From a checkpoint of a small multi-label audio tagger: 28.6M parameters, norm layernorm.
Rows from block 3, named by matrix and row number. Each number is 200 + 30 x the weight over its row's rms, rounded and kept within 0 to 999. All counts start at 0. After the name is the row's rms in percent of the matrix's.
# fc2: shared expert down (model.blocks.3.mlp.shared.fc2.weight, 256x512), inputs 344-429
fc2.204,119,189,201,190,203,257,156,201,261,145,181,191,219,255,138,147,251,219,220,215,165,183,162,147,169,184,198,191,203,131,209,209,185,161,235,152,166,200,186,157,196,182,182,206,152,217,185,223,210,190,227,200,188,182,184,137,194,169,224,194,248,184,195,156,215,162,170,174,186,184,233,195,146,143,138,192,197,201,225,165,200,202,204,191,248,157,163
fc2.205,104,234,214,180,144,164,149,211,215,201,199,189,186,186,145,218,214,179,184,205,183,173,198,179,151,225,181,244,158,188,181,241,231,160,243,195,249,213,173,175,166,203,157,152,173,189,216,147,247,192,225,190,178,173,226,214,208,173,222,166,224,194,176,232,199,182,183,184,176,210,190,200,162,207,249,191,156,213,235,215,188,243,194,181,190,170,195
fc2.206,097,210,187,208,236,220,206,165,184,251,212,193,190,151,166,205,210,274,186,148,249,148,226,202,183,173,170,226,199,131,185,158,142,135,179,186,220,243,171,196,157,221,219,213,155,227,190,187,216,171,191,195,178,179,176,241,230,210,172,196,185,238,181,156,176,155,181,232,175,221,231,254,214,165,211,223,204,167,214,179,168,205,193,223,238,218,207
fc2.207,100,220,244,210,193,183,257,208,173,220,198,141,191,210,197,208,256,183,166,193,167,171,187,195,158,194,179,271,222,200,201,235,193,216,141,178,203,207,174,152,188,139,171,230,207,201,168,166,202,221,203,221,179,243,197,250,245,219,189,122,218,154,198,209,147,215,206,192,179,205,230,138,227,250,151,167,169,207,192,217,230,143,221,174,181,160,137
fc2.208,098,200,166,199,162,161,235,176,157,179,166,218,193,144,196,225,198,198,213,218,219,188,184,205,135,203,157,210,152,173,178,242,253,166,216,227,231,222,154,200,169,154,166,150,150,276,148,203,136,192,300,159,162,186,192,243,149,217,169,224,186,212,182,218,196,168,209,200,243,221,249,182,190,206,155,174,250,262,200,201,154,160,192,96,180,217,213
fc2.209,119,206,225,185,218,237,175,229,205,117,195,196,190,182,183,186,202,163,174,253,175,167,181,186,175,178,199,165,186,202,161,204,231,198,195,182,231,156,161,171,194,186,197,261,171,211,165,186,184,223,190,165,180,189,172,157,147,201,149,195,193,235,162,206,203,205,153,189,164,153,196,198,211,185,175,250,192,212,190,206,132,163,195,230,218,215,208
fc2.210,102,160,176,234,191,176,196,150,196,249,218,159,135,231,192,197,163,246,206,146,145,178,179,197,209,135,194,180,248,198,168,255,191,192,241,191,223,132,173,199,176,178,209,178,219,146,201,162,236,210,178,169,196,224,201,275,221,167,250,208,242,208,229,186,213,173,155,182,146,231,184,161,156,232,247,161,209,194,262,219,209,227,187,163,173,220,185
fc2.211,106,212,223,159,223,252,204,219,185,243,199,169,201,216,219,195,170,179,197,217,195,152,201,211,187,186,174,209,183,216,165,179,230,186,255,224,168,253,189,253,228,210,251,206,197,263,188,236,154,150,278,222,184,184,185,213,199,281,226,185,246,173,197,187,242,186,221,189,158,207,168,252,184,213,132,178,205,201,229,189,224,178,209,195,155,210,196
fc2.212,097,201,169,193,181,199,194,159,265,223,220,193,236,217,175,195,195,213,166,215,203,238,167,196,236,184,185,157,200,176,215,156,216,203,188,204,175,158,185,200,204,163,193,261,199,181,165,138,239,258,174,224,213,224,196,164,198,232,264,183,223,203,213,220,209,191,183,265,154,182,222,248,150,167,200,210,205,181,219,205,189,183,158,229,175,199,240
fc2.213,103,165,167,195,262,179,179,185,166,198,187,172,199,181,221,250,187,202,199,197,216,186,187,171,220,178,232,162,235,242,216,185,227,218,226,166,210,160,155,195,251,195,241,222,203,206,208,197,213,205,246,196,167,136,213,167,196,198,145,203,185,163,205,246,181,248,190,200,245,206,163,196,196,192,199,224,208,229,212,132,236,201,243,257,151,229,215
fc2.214,095,207,139,170,202,217,199,183,202,196,191,230,148,203,181,165,202,197,165,212,153,208,203,139,175,205,192,224,200,189,182,189,258,194,222,213,194,232,155,115,204,213,161,189,193,258,184,210,179,185,198,215,185,185,166,231,201,249,164,181,207,229,147,202,149,203,148,141,230,182,253,229,241,223,218,219,214,205,174,175,148,189,237,241,178,130,177
fc2.215,097,214,167,183,241,239,179,207,218,238,219,188,209,236,169,220,244,209,251,221,220,216,171,235,230,168,173,199,158,152,133,206,228,230,201,225,158,172,215,250,185,229,214,248,241,202,189,212,222,293,224,266,194,202,205,198,144,167,238,242,189,190,220,186,195,190,142,251,201,193,187,236,183,141,210,202,240,200,214,187,218,211,141,164,176,238,277
fc2.216,102,269,229,181,185,213,207,203,151,183,171,170,224,191,184,169,218,163,163,252,224,167,209,224,192,192,182,149,204,194,170,238,225,196,184,212,163,161,210,164,230,161,201,185,177,221,196,141,167,203,235,251,156,188,163,242,153,210,213,202,107,193,201,260,165,228,216,225,182,160,174,226,200,169,202,234,166,210,193,208,131,253,185,169,189,224,206
fc2.217,092,208,185,203,180,190,217,236,203,110,173,177,240,190,223,175,231,195,189,196,168,168,172,153,185,180,197,240,240,192,206,154,158,221,155,152,167,222,193,185,247,158,171,171,208,160,214,215,217,235,202,185,190,171,174,167,213,192,189,127,202,221,153,181,198,226,241,168,229,135,201,195,178,213,150,229,165,221,175,183,197,247,213,216,185,175,177
fc2.218,095,190,165,240,194,218,160,190,222,209,194,243,217,181,191,222,218,139,106,185,205,208,232,197,140,205,219,229,161,190,196,149,188,171,242,244,218,205,247,203,221,237,139,143,207,243,181,225,168,205,186,141,242,257,207,205,245,218,212,157,209,196,192,260,157,169,192,194,209,208,180,237,175,160,219,208,247,171,143,162,244,183,182,206,227,164,233
fc2.219,100,172,197,203,170,233,192,168,236,171,229,223,221,234,192,178,213,246,151,195,208,214,171,216,170,189,198,249,185,243,191,165,259,193,147,173,123,175,167,192,179,202,202,224,165,223,135,226,132,145,182,144,213,241,157,198,152,182,214,241,190,231,164,154,210,222,273,183,184,221,189,172,180,243,143,173,194,247,184,185,165,163,184,162,187,189,245
fc2.220,104,197,255,208,201,203,208,243,218,186,259,179,177,185,256,165,156,168,201,222,159,239,189,260,216,234,162,209,173,177,198,202,204,182,191,229,159,166,245,241,177,198,187,193,255,201,216,227,213,199,168,208,253,201,224,177,206,189,181,227,196,181,188,120,221,211,200,202,193,224,146,161,205,244,192,159,150,216,208,221,193,161,206,203,188,196,208
fc2.221,090,176,199,216,226,242,224,165,227,201,187,163,227,197,178,210,185,254,224,191,185,194,212,174,173,173,163,205,224,220,243,179,199,214,167,175,257,205,260,182,202,216,177,223,237,209,176,206,227,209,182,235,180,188,176,197,173,168,220,172,222,170,232,134,152,229,215,230,186,202,195,204,165,205,202,172,229,200,258,198,251,200,125,133,147,246,162
fc2.222,098,148,219,264,224,216,236,192,271,180,175,182,194,177,213,259,213,236,237,199,159,203,179,175,199,185,170,266,225,191,180,206,206,222,192,165,210,189,163,245,217,184,205,188,174,179,196,193,199,202,195,208,191,210,210,216,203,194,178,169,157,230,182,184,224,202,232,195,209,190,191,246,245,229,184,230,181,162,249,224,203,221,202,235,192,179,183
fc2.223,102,199,177,170,189,236,215,180,167,200,167,162,214,223,206,206,173,209,207,237,197,199,185,188,163,204,202,200,239,159,154,186,212,218,250,168,222,208,165,172,186,194,177,175,218,208,169,222,168,199,179,145,204,232,179,232,171,223,152,199,169,177,203,190,228,201,201,178,218,187,167,183,215,202,207,204,221,228,137,251,242,122,175,180,213,191,147
fc2.224,098,178,210,215,249,182,202,156,188,218,196,217,206,166,236,276,166,209,224,218,207,219,199,240,199,248,192,173,223,184,209,162,162,213,170,198,209,191,205,209,195,236,214,190,254,255,201,243,210,231,150,167,248,224,182,188,201,176,175,221,187,268,234,222,201,200,231,196,189,211,196,243,212,209,123,222,203,171,165,252,189,251,153,219,221,252,216
fc2.225,100,160,167,219,214,187,182,249,193,219,240,220,171,237,261,190,191,187,172,189,229,253,224,230,190,249,202,224,167,151,177,178,177,172,206,242,253,172,209,184,244,215,138,165,223,224,216,210,196,189,243,240,158,211,200,257,204,241,250,186,184,183,202,251,182,212,195,197,202,208,221,174,220,177,266,205,189,211,211,212,207,192,147,161,166,186,188
fc2.226,096,179,207,194,232,152,163,246,214,209,232,250,218,194,256,225,178,207,201,226,149,213,145,235,230,218,189,219,258,195,205,227,186,188,232,196,198,233,201,192,156,202,194,125,194,207,248,209,162,244,214,225,195,226,204,178,250,202,190,189,227,194,191,186,234,203,205,191,199,199,178,237,226,232,146,243,219,156,201,258,178,192,164,197,215,219,197
fc2.227,100,217,204,235,236,186,247,195,156,227,198,245,171,171,204,194,215,198,207,221,181,230,147,174,258,242,159,213,214,230,211,168,207,235,180,224,231,233,170,217,185,218,246,176,215,209,195,181,168,215,194,143,235,222,171,215,195,211,210,242,187,195,203,257,219,225,202,202,188,177,219,199,222,199,177,228,196,214,168,209,149,215,176,220,242,151,182
fc2.228,100,220,146,233,183,152,190,200,180,186,215,192,236,201,199,151,180,175,169,190,192,231,207,218,201,171,221,228,160,175,218,188,205,208,202,189,215,242,238,189,185,158,177,198,174,187,214,248,146,172,205,175,222,213,147,195,222,187,188,150,181,165,174,237,250,176,248,162,214,162,262,192,210,190,177,183,206,171,162,184,237,185,279,237,150,237,181
fc2.229,105,178,196,178,166,200,205,219,215,223,176,159,162,177,150,184,252,208,156,140,244,147,245,132,172,186,215,202,207,142,208,224,180,212,213,138,230,176,235,164,242,183,191,200,169,151,159,160,172,201,199,219,161,179,188,239,165,200,172,168,172,149,145,228,202,223,186,177,233,143,206,244,204,217,187,195,214,141,207,177,216,184,244,234,179,174,195
fc2.230,102,219,236,174,201,217,179,205,197,259,202,217,220,190,210,204,200,171,169,210,211,161,212,180,243,216,188,193,165,154,180,176,240,197,211,236,169,248,167,232,216,143,216,233,174,230,205,166,151,179,219,234,170,145,182,232,209,205,238,215,215,180,171,272,198,164,185,191,194,251,197,232,212,177,174,186,212,154,195,208,161,192,196,198,217,218,227
fc2.231,101,197,179,181,167,181,178,214,151,214,124,196,140,238,163,204,235,238,223,192,176,204,190,146,162,220,197,230,243,205,194,230,157,169,225,188,208,193,240,177,244,223,206,213,214,161,211,202,240,179,194,200,230,180,177,193,208,211,198,208,212,198,231,171,167,181,183,159,179,180,251,214,173,231,224,152,210,185,192,187,230,233,206,188,176,207,257
fc2.232,090,141,172,183,237,242,245,177,184,205,158,198,242,214,171,204,254,136,220,164,201,158,234,219,167,199,204,198,168,207,236,173,223,199,220,173,193,185,197,214,182,155,220,172,174,159,228,213,212,219,175,215,194,171,249,207,228,233,229,191,199,181,202,211,168,216,200,200,215,168,206,179,218,215,226,214,209,228,209,218,199,245,242,237,150,179,257
fc2.233,094,201,158,138,235,199,222,173,220,199,177,192,186,177,206,171,235,199,201,239,228,149,197,202,201,194,180,182,274,216,240,188,142,209,246,230,220,185,173,201,242,189,226,128,172,193,256,183,193,165,205,196,163,177,234,181,224,215,198,223,145,251,189,164,214,163,181,160,236,164,238,175,165,208,185,198,194,171,214,180,221,214,175,186,145,215,228
fc2.234,103,212,202,235,197,200,174,241,217,154,171,191,239,170,159,177,202,211,144,198,230,176,186,195,256,202,165,210,189,133,183,195,165,195,205,192,140,182,216,205,208,211,209,164,225,197,161,194,233,149,219,189,202,167,230,161,209,222,215,214,164,265,171,170,153,132,177,178,201,179,172,203,186,194,166,215,223,180,140,212,205,204,209,202,213,204,233
fc2.235,101,211,221,173,209,218,135,177,215,250,215,220,152,216,223,202,229,176,238,196,201,218,216,182,214,192,206,205,162,180,215,225,224,170,250,226,206,256,232,206,203,243,192,206,186,186,250,202,203,171,202,205,240,190,196,261,210,197,157,193,247,215,208,198,177,167,150,254,204,250,176,199,194,201,215,218,230,148,233,183,136,214,207,198,217,182,166
fc2.236,097,178,215,188,195,197,203,246,200,161,198,214,209,213,199,180,194,192,192,196,243,249,230,188,181,244,269,200,216,197,234,166,130,160,161,193,148,205,232,226,165,202,177,179,185,172,181,248,204,209,237,158,169,210,198,170,183,211,197,200,194,239,191,169,172,275,206,170,207,151,192,186,209,206,185,213,218,169,195,230,202,196,209,200,161,206,206
fc2.237,100,230,163,165,190,215,183,194,203,171,193,150,140,200,209,221,143,240,204,171,171,162,223,188,135,168,219,164,192,180,153,213,115,162,166,214,161,214,212,180,161,223,195,190,178,195,243,188,238,179,147,207,183,186,168,185,228,163,157,168,155,239,168,190,207,201,160,161,170,196,207,170,228,172,214,175,184,211,196,236,207,175,165,176,230,206,204
fc2.238,099,227,165,152,182,210,230,169,199,177,199,204,230,212,206,224,194,196,217,171,106,173,215,255,215,205,210,177,212,203,213,186,204,149,275,227,208,164,195,234,196,204,258,198,196,208,226,214,192,213,204,210,227,189,212,150,187,267,262,230,221,185,176,240,185,233,216,187,214,176,166,228,176,234,130,178,165,180,212,207,177,210,222,217,232,191,164
fc2.239,108,227,170,195,190,236,127,154,153,187,142,182,185,230,175,204,175,194,150,182,172,209,215,191,203,206,186,154,202,192,164,180,204,162,206,208,164,185,176,148,238,196,189,176,193,206,163,134,211,127,215,244,191,162,207,229,248,201,167,202,138,183,185,222,194,174,191,147,180,225,181,150,226,181,237,168,167,192,197,167,181,237,229,238,169,192,224
fc2.240,101,129,162,207,155,222,206,181,229,186,193,208,189,252,157,197,242,220,212,132,235,222,144,195,246,242,134,215,197,173,225,214,186,241,252,159,209,183,205,211,207,194,174,173,245,174,235,194,181,185,213,200,198,160,199,207,151,194,251,147,180,188,228,206,194,253,208,215,206,202,174,233,225,208,188,180,183,170,227,186,205,238,209,164,228,204,287
fc2.241,092,186,204,234,212,150,183,225,168,169,168,169,225,189,169,136,187,188,189,188,199,232,192,195,271,199,159,218,231,164,215,160,243,241,194,147,180,256,194,171,221,215,191,224,168,217,222,176,196,139,196,180,172,185,189,170,217,154,161,188,180,240,188,172,212,207,222,193,164,169,201,224,263,206,214,212,170,185,222,160,148,260,208,198,221,155,254